Weights of a small image captioner: encoder depths [2, 3, 3].
Rows from block 5 of the image encoder, named by matrix and row number. Each number is 128 + 24 x the weight over its row's rms, rounded and kept within 0 to 255. All counts start at 0. Numbers have three digits each. After the name is the row's rms in percent of the matrix's.
# b520: branch 3 second 3x3 conv (encoder.blocks.5.b5.2.0.weight, 72x72x3x3), inputs 11-21, a 3x3 kernel for each
b520.0 083:109119141133101125107111140143144227126095096087126145160107131127112140161156183144131168117070115109158168115111109100073120113105177131128106165132122141102090127135126119122087107140150139119127125095123145090094129125103127112119146132121119147111150095114101128162073140145147137153148111190
b520.1 091:144151134124122109117142140129128183134097163140144117139128050144135123060114129126156128189103098076138152145104131150142157115131146147099144182126118146124131135118096144116152136133089136134091134140137137135132122135107127132102092127170162131127127146131129125144126104149118105142153107232
b520.2 087:145137179122124147152143158160121111159139122181146153165147129123161141134141155157162115118137116135101092152149173138138158132140171091151132178192132075126126118144138151155164162144146114120118112124130104126103118136120145143147123151152176134126157114121110113112156135131148107092118047053
b520.3 110:151119141124135135150135150141144249118097180090094139122148126149144118106121135111128184126123143102123151124142166103126130113108133150148171123150165065126128136120120150160141133131145145138127132139150122135132137129109135128140118135136158141175121133143131111116183157177153133172097083100
b520.4 112:112121139130118116133117116084112138102145139074098088138137128142148121143182126136129128153125184138087141138115100118087120151125122114120104147130139095120114105131139107133121086140109170128103118121107116132113145131128147125081120180112122140115106137127129149130145168125108120120062135118
b520.5 103:151118130102136115099148104088160132115138165143089125143117115162135116123104161148091152105148098133143139128121127102106190144131134131125104147158131082134128121180092078073102160129098137139145160118122123139102179130080164124139157107153125111124125158166124135090144170127142147116135122107
b520.6 106:164153127113145145111118155125124135137097100178167116151146136127142135142129109155118114123166153121128133128142151156103141170176125100119119155164146128143144135115174156098130146166100129119141131125167152159138134146145141111138152120113155126132137110109118160122125157096098162123087168136
b520.7 116:117131130129123139131158156119129178132103124109149107141121125107095074098188167134080119080122123116177125140119122132129171115158114165134120117129132109112115141135128149130149135193158136131114136105142110117114156126148114126105101151143146149134140147099100126146165136158173086131143126197
b520.8 102:133127153125114124132128121146126115127099134061119093147145172175110177136166156140180142130106149132111105109108113084112143075103144136160122097127110197118111158134118137140185175146142133110105129115090110110087149147186175143173098157169117090102122117143134102138097116134127120106113123142
b520.9 088:144129148110131141099123116166139159124109157117114177109120121121099158077139156145184159119110139117123132131093103151137151121135127144174147123116157166134112119158111140098103140123191122135124119123106121123131136136136151142149128131157179092128137116119119158188131094137129148075137117186
b520.10 099:142126084117117095138156139113124144140158135064116138128128106107128121098148166111105107126178122145143144143091147102162113154192098114142081116118137146096116127139108118076154095073179116150118131111116138116159124118118094131126142127169116142115096081150158124166119153115103081122111085186
b520.11 094:107139133099125099114134113071136202128087113176103173084117096064143116131156121103128143089163126126087147091135121142147120146144107118128161141143119154135100125157116107150122145142101119136148126131131134142112117113123111095142104152127091157109122156125153163135143086137109095157120177165
b520.12 095:134098107153122114138148129131122132124091089096141128166186125159124110119125112134155130149103118139183143170137138149119084162099070118114141134126150140083125113132130121092104107140126078123154109132125122135161106152108086142113108112092161156130154111119151101103120149138125156098129122151
b520.13 101:092129122107123135103095132141150200137084087177124116123179182106086110132137120124121144141149102129129094104159113111149099135121158106141097150145081138103115161154111136136174141123116104100114142145127120116146123156185173133146168157138187140106124118124134137139158108138120101148122124118
b520.14 117:097122117136156118103142116101138159152107130129140153137110157149216115135173127128107137151176117075153113110127139118118139105109110121145110120095118204151104123133107113125134138137103126125119114121122140131096135103151106217134127095127092104145055115128105148105103129110115181134140156108
b520.15 102:138136136120209117130143156079088072194096060179180115135130112132118115120123128150095099132147112168145167127137130136122126128107122100149161128105140137188127132154150136132146121113152118137134123121130124128117144133154132115157116119125142113158148132109178128081154137088177154109183157110
b520.16 104:124114141146149143112146111155135131116106130109112124150120106188106132143117094153109113129155111109091126170075125153121132124108103153174144124108116126103144133122130175136126138115162083148132145162131129133132162117134168119110153147115152102146098129114124104119045110105134128116139117124
b520.17 097:145100134162101138128148154119117081141105130128091124157144132124133155115151128138087087142103115129150149171149105175158154128129123115141122097095136167141099172136170120096182087128132143148123146141130113129117127125136130147143121153132115157134163110127166107122110077122108097069163139121
b520.18 084:108149147140120140203108109121155135123183138170140155119153150151111128139108146126136128155156159110174133177151130133144134156151146158155126146156141124130150140188128139167160152151164165178145140125114132146164164117137127085115139117133146148120167144136086141127201156095151142088073147128
b520.19 087:128117127134161139159142112179166086209137142160182131120124153120120121141145139109136155159187153143123113159132129133150138101145152151122153140172182128121166148120165158144151135131138157130169162122153142116176134146119128135122148133142193186131154160130092105110170132094150165144165111112
b520.20 107:163153132128119129063104145124175169121116113068115125148144141177141150138123122140115145151120131105161114208156144113144149078096122117126081153138101135112141143139131117146148134139135119120090132116125141133186131132150131117145134139120158147101124147138111124095133115134094151158132108078
b520.21 086:162147163079114152106118156158158190117147138186134107144106132097141137140129096193090161112135144174111127111103161120104150114135145129152099125091116170165127148116149165148135126137117141134113137122130127121085132103125117119123103096120109097155132132149135163141102153111138108140097126204
b520.22 094:126157142103139140108133134170219131102121157114117120142138140080109160160111095120157144156117127146087117122112104090107148131106147140130117174144134132123081171138122158118136157154105142121115140172119128122104106178145110115136108159106089102129130092128143150169090124154122136158106199178
b520.23 099:095134106136137102114128122145127175161102104133153121109144142105105163119136138143147108122143133141128127086152109144136172095140148152120128187158110106124141142123139128085163123112128116123096124148071133139125119153173160157150114172159132119105143132182112165172203103112103123110120144128
b520.24 103:131127143144128126146143155128191120121099157120164181109160120139130132122122121136163101141099143113118124054105127122149128117137152166142116122172119147103106134130113104171108121126142143137138145136129122128116111110137118134138102130125038143124064163151139139172070121156086188185139154150
b520.25 106:113120145119166145142128129158076139156117124143189166124165154135113128138124114102079093129104142132137107108154122122094094104104136135110109109099097102155102132143184113105145129144132127126123137114090133100112131124143115103098159120126112073104114109112102108142109093109177125109128099145
b520.26 112:135128139091122116106161082104121167142116139131070076139109134102092180127078143115142138113095066095147124137079118108181188134113173142127128137139136141153124134130119125149136134086159175136100139123108135130099146117150106126203142125130131152149135150160145094147183154095153121102115101148
b520.27 088:124119119129112101122136085151110168093124192101151158146123140104060115149117176152159165125118119130132147101123133118105124121099116150118101131113091133147118101119144109098119126087111116115140144107113121108117111084092083109117101095138083150101125122114139086104083113114107125153152159138
b520.28 109:141141108142150145110118123144138129144112127188120148129144127111140194111134127130185125128167164186141106102125148135128118127126088148112138100118132108184140113091136131112131145180097134112125130089136117137145113095108113093157123140101166128146126138158126114121185132144128094153106111145
b520.29 091:124135110107140160141135150083122123115112100142178157119096134080105168127131124074118152110163132117141166159104116125108126107115133089123170135185139148141124114110139111128115098144155145144153151131145153147146128109121113123163120141134136109118148095123135121138153125158161139107141160159
b520.30 088:136150138085153159098130113126101168160194127128176089081093091120086072157120141162128156137127094127105167121124124123129142113127135169128126128151123125138122135149168162088122140095104149153110157141142123130141106105114122121094121092139100119129105124144115123146129124131135153130132103162
b520.31 098:134134107140144140138112132184104161163156132115071187147167152165130115126129124146112127108143143122147083066127136097116123139131130161100160182136131131136061116148089141130156146139094141115139102114134141114092162123151151120136120108134070107155123138158160152124097134155164107164155141136
b520.32 097:112157107143115088144112110157129168127090136074122098133132135085084142151194128144111153091086153134146107108152119103149162109147146173159129127125112107108071132133142105150133119135116113132155128134122117126097166120130119127108125198135099131153099115136106103122112096162053111126120128162
b520.33 104:154126133139154139146129168133098110098151076102129110121150156097164130113103107159129131087098121146125120147138144140179086114121112111103161107042133122174151134136124150199143143144139094118106120125145123131146111147184107183139152126114144149140121113102149113146146106112084141144160136126
b520.34 092:128130146160085127176164121087161154125127091142103094146122155116106143134172087116093102122105133141137092165134119172117116146126123129146127119146177087125133157128112135090127085134191130123119143140125125110144128115149138134130131168123135159108171132085120117125168112114145122130121122116
b520.35 109:120111149162128133113109150120150081107105124172092138120116167096075073152102115118109146141104148120103129135161124121136118144161169136183121133163113126140126129156161115087136145132121137131120154141148130126121086151151110125104121139158133165109129092109135146135112088135117140155120148112
b520.36 098:131122132132118150157122124097116126158128092047144090120104112125106101160153131091110127122095100123104095097137147146115147154129139114118135128157153083072173160125106124094101120181069118153123128123132142130160121100109164122120155197112147103157139149122100110155077156109116153129093128116
b520.37 084:141161116137126129160149149124112097171195146156160139146155140140144152122144114130126138131169121138151111200145133177120120132126137136160161103111132122111209130160132146179179119140166136147148115137149140108180121134139103092108077089078145159164164133121160118123077171175145141133180102074
b520.38 106:141124120166157128129123114116107146108122052127120072129111125073091090097119142096095111171137095164107099128133121141134147125129123119088140093106092182111101101151143151130083141105098122110159086105131135158118097085113106122089115120147094135091154140128104100122144138074113157113097133131
b520.39 085:107114146109128153158146108130128191169113153126134102091139134117135097133132096140128136101134142189166129098137128144152125143140137171149148147159148115114134135108129111148097130164124136143122142145137107104103118144123135097121107117121095089156125128161109178165123139202148129126134164152
b520.40 088:122141149128148160092133138099150248143132153124102101146097160123152098108125141132158162123141113117132099107153143119133147133141184128103132166154143127115134146164138129122091148130121127148134163150101129112117130098158107136113097101132083122086148121137147138178100123092114163143139180142
b520.41 091:140117155106100151173119127114096084121129122156127150113161138106141167134115107153131150092130130126106159154158071143123116112148131118094164142071135151079136127163159095162146157183115133096149132132171151132136125126155149135140126120140163185093132137088092126089159138147139138139118136125
b520.42 104:143097162133109118138149155080117123078155138125094115158125136106098105142232151142097165111126124119089156139136128079104106150191133179110112169118126153107166123146131111109128138091147139129131133140143125131111198153140048124135179181199092110132094156147138136143095103113115072140133108153
b520.43 108:116153118144099131128122109138109114137126148120143121126115090184128195137173198128129127128119153124138110097137131156152130113159114140082122100134149111102099119078098157108120119159198125144133089124132101121126123109106224129176099150172138135134127139146108124135146120102150136123156091140
b520.44 108:120121139105104136102109127106135135136127089134159103141109138158130123118120131112096123126147125089107056099091111111086092100135132110112082092129121088092096147118135130136127142122097130119100126102107105117131102097107126106091118119130089129106112144091107116096120192115106139079081120132
b520.45 105:109120132121130119157082121085054111153091107121120143106138131106096149134173186115132134146124116108076153128175165128152138134182141097092131119102166130110093094133161142123125122156192128132157118109112127145111105118134102121174146188167137116128144167105111147129199092108142122116109077153
b520.46 087:146131129146097105158141135118125134177106149102119114135126127139117093081131110132112116138101104129106140168135121149125097183125119110102139117144155129103114128109070125111128105166162128126147120135138123143160117117145145132132118129127139083158125122143144114119097078113153106116133140126
b520.47 102:126149161121124133086123142144141184091093138119122162104091138171125111175199151117135138183119139157136151123099098119113101126167123119128147109185117130115098124119122143115135114145104140121124105138134106138080142103140173152122092184146159112096129130108092153117088107122116117107102133184
b520.48 115:130122124142158153134129134102099103172124106113113111100096127119195100097110095096122109161176110137104112113112145120154158114101130129106122132113164180149148155155144113149124155129087109135130107135109114136130126085110089169118092083091151101144106141142173128124165121145149155118122142123
b520.49 106:118097127144135144099115133167123128091137124131168101145119111101093092110099133098086133141127143118132115156115121099134172084127154175122148106100143156152154144149115095187102084117092149110112145120150129136133189143132105139133102119155154106117088117152143143145086163131118138124142147089
b520.50 105:129134141121117144109141121106130137109100148091175150167170158174116143219182181153157174188128111160125143116137116110108128133142124160115077186155113142084101133132146144121142131145184138118112132122099125108065139147157154124146166153157076094109116119111148101126088139136134130116116117080
b520.51 101:179151141138122129132127127135132089161116072162144117097118155116121133130134121203154127178096088146108136127143157177130152187162144162129119109131130117150156142121174130123129135139176106099119124132123126130135106141124102123128123139127156141141145133126153167112136164133149148108118110064
b520.52 099:145119121130136120148143113053075150106103141143132097153101131142104140122146115127085134155061180165122134200123108177106137156111125080134126095114121126124085120120110130092163142103139097145135138131128130113154123141130153119158118125160176151136161130138158096138091134143059128137142126139
b520.53 088:123096097170130114155152097086066085130131155144191152116133136136145128168143133077142160157179155139163099162122134153168161135106116124151156104099122151096095112132165084132128111143140173142149130131153130135137130148117132150139115126125155144134154142111148114132154169149170162139130108122
b520.54 112:150183155114162147112134123137091114179135135113121095148112115120182130114110087126136113136172138101135131132140158146113078128111105107092081127118110096148123145133152164171119147135102122123143124070130166133138126127127113137122136108102085114123134119102121130129121107129108129124140107119
b520.55 101:159130177143097150147158130121150092117079160123160119120127133128105215123122117127182165121123165155116121141135108126164128122141118130143103142147085118129120121135110123144206109153141126093128117110150121152142137115157158083166128148117115162136127153139131123124129119146161130189140146114
b520.56 099:118123140093105104156126102168152128180139127103120127132120109130100075123231147122098085137122166179084134095136189121128128119165171149127114133160117172108125114130126119097113120162188166130122162133113108080151117135113111116112133169207141163117118118138088121130139116107117119109104097101
b520.57 089:121142144096160146098128141099150174129092173159094175051093133095120089119139107105155177122144140151122103099134142069128126145159144147117141116141117173128153115109120143118128125124139152114143130135094134110115102105121099132117142132100114130147132145155123139111185095142105137161122153118
b520.58 096:137132129130111100172130114147155145093114160087077123100108149155111135149120131115108093121097163131136134184122095152122142152131135107155144088152123108112152131138092104108165107136145109133133132158158121120155126129151123132115143167140123153181134115122137126131123117139166131109092130105
b520.59 099:123144130081130115093083133106095112142114104092174130113128133171097119134121140125130105074143122135105136083124125109102161106179162162141155166161107149168157115123166164087083160143096167116124153121097130128111112131151158133150114132153158121141153106123107155176088104104135134133097121152
b520.60 117:127128105142156116133144121136138157142079146133101144138121164140131160161121094096131101079131077110123116134150127114118148129089088095133141100080077113120103146143124143119193165115117120120126110117110134118084120104183138104184148135110120133132093086119095086103130062113097097134104085059
b520.61 111:127139113106134117125146130079134106172116122142072139157127134090165117160143197095124133096134083104109114124129159111106127148132123082110096113132146099114125120119144130129105153116149128149116115116115128128122182125100154106108144158195141092106112128109127102089127110103089072114115118136
b520.62 109:111135103140147140108103127092052098141156095114091110138101102115196156137145112097126106140127134106142125106126158133185122143142077105111114092117115138155118134118154118171119148139124126129157098113151150162144140128106109170142178118093132143120131128092119117125170125125150093092143106120
b520.63 093:129119133107113157125154175074049074149091101179189153120115092135132125131121118114099143129117095176158172164120130133145108139118096102129141081147141126193182138143159125143122171127165131140144131161157136149121153129121108138124118130140160137143106117124152163141128117097118065137173185197
b520.64 099:137137130111106142113168174122118080135179143126123135115154158115150112123139155114144113123114162126134124140121128149098128142127108116087107138145171153189173162150170166150149146128110134128150135144146138121119138142166146134126106128140141112144125132136172151136150156131142129186175153234
b520.65 113:095105124118136107109145121161155137157141111182132130128097113160114116106121136158142140192140132152167173112162136139099131140120123110154154158134170151135129109139109087082113117060118125138102123127125154130115068086074080097087108079112168166139136131128143129140195158116163151109137136134
b520.66 106:115134120125111134095119128124134085136124129122129144189109123166116137119092134143133118096105149125140094126098135142130167106108152160182151067104126135146120133083111140146095122109084128164151165146121113160145206132124208138120132105095170116137094125143110153137093159141092140109095126125
b520.67 105:124155122134118114135099121128107125056112103149117125177142121161139105151129176200125135104104113138116130139117140100085136111158160187162159141132148106142118138133143137140133134101163109149096132122118096135081169161141138121116171140172120112133092097134101127127060146112094104101138117130
b520.68 087:129136149149116149140081133129125150139169156149143111132127173122097185145125163169145182124136178121138135130114130105147147110164146174137132160097124143138122138128152156133151099097145123112108146121122146121102129181144117149160129126134150118131117124167123157165158185177109131148124092133
b520.69 086:111117117124135167100117109156153186125163144114145112139136125135127125131099121131135121148142142122090162070107159124099155110109146168119114162114149190161159179133127146135101150127136144144129162123113141132115133156092110116126135110090102113171128116130125128188103171086122117146099175202
b520.70 103:123144150146135140105138132168122106088093142227159104109172102140139138117114125125137158107076128107129128126151125159138101130122125086160155115139130111088122147131138149170155145127110102100149097158122108109150111169134125113160101131153115126119114141151140119125188087153094145162105134147
b520.71 105:120113122144124125130162116114113133135131123071130086139123118182132111167202093127114127154083098117163112105140118157151145096102126117131141115139142161068098115145149131135124124177126124157116061172129088145099117159114158177144088196134118133116110121100092085119133145102074124101086153069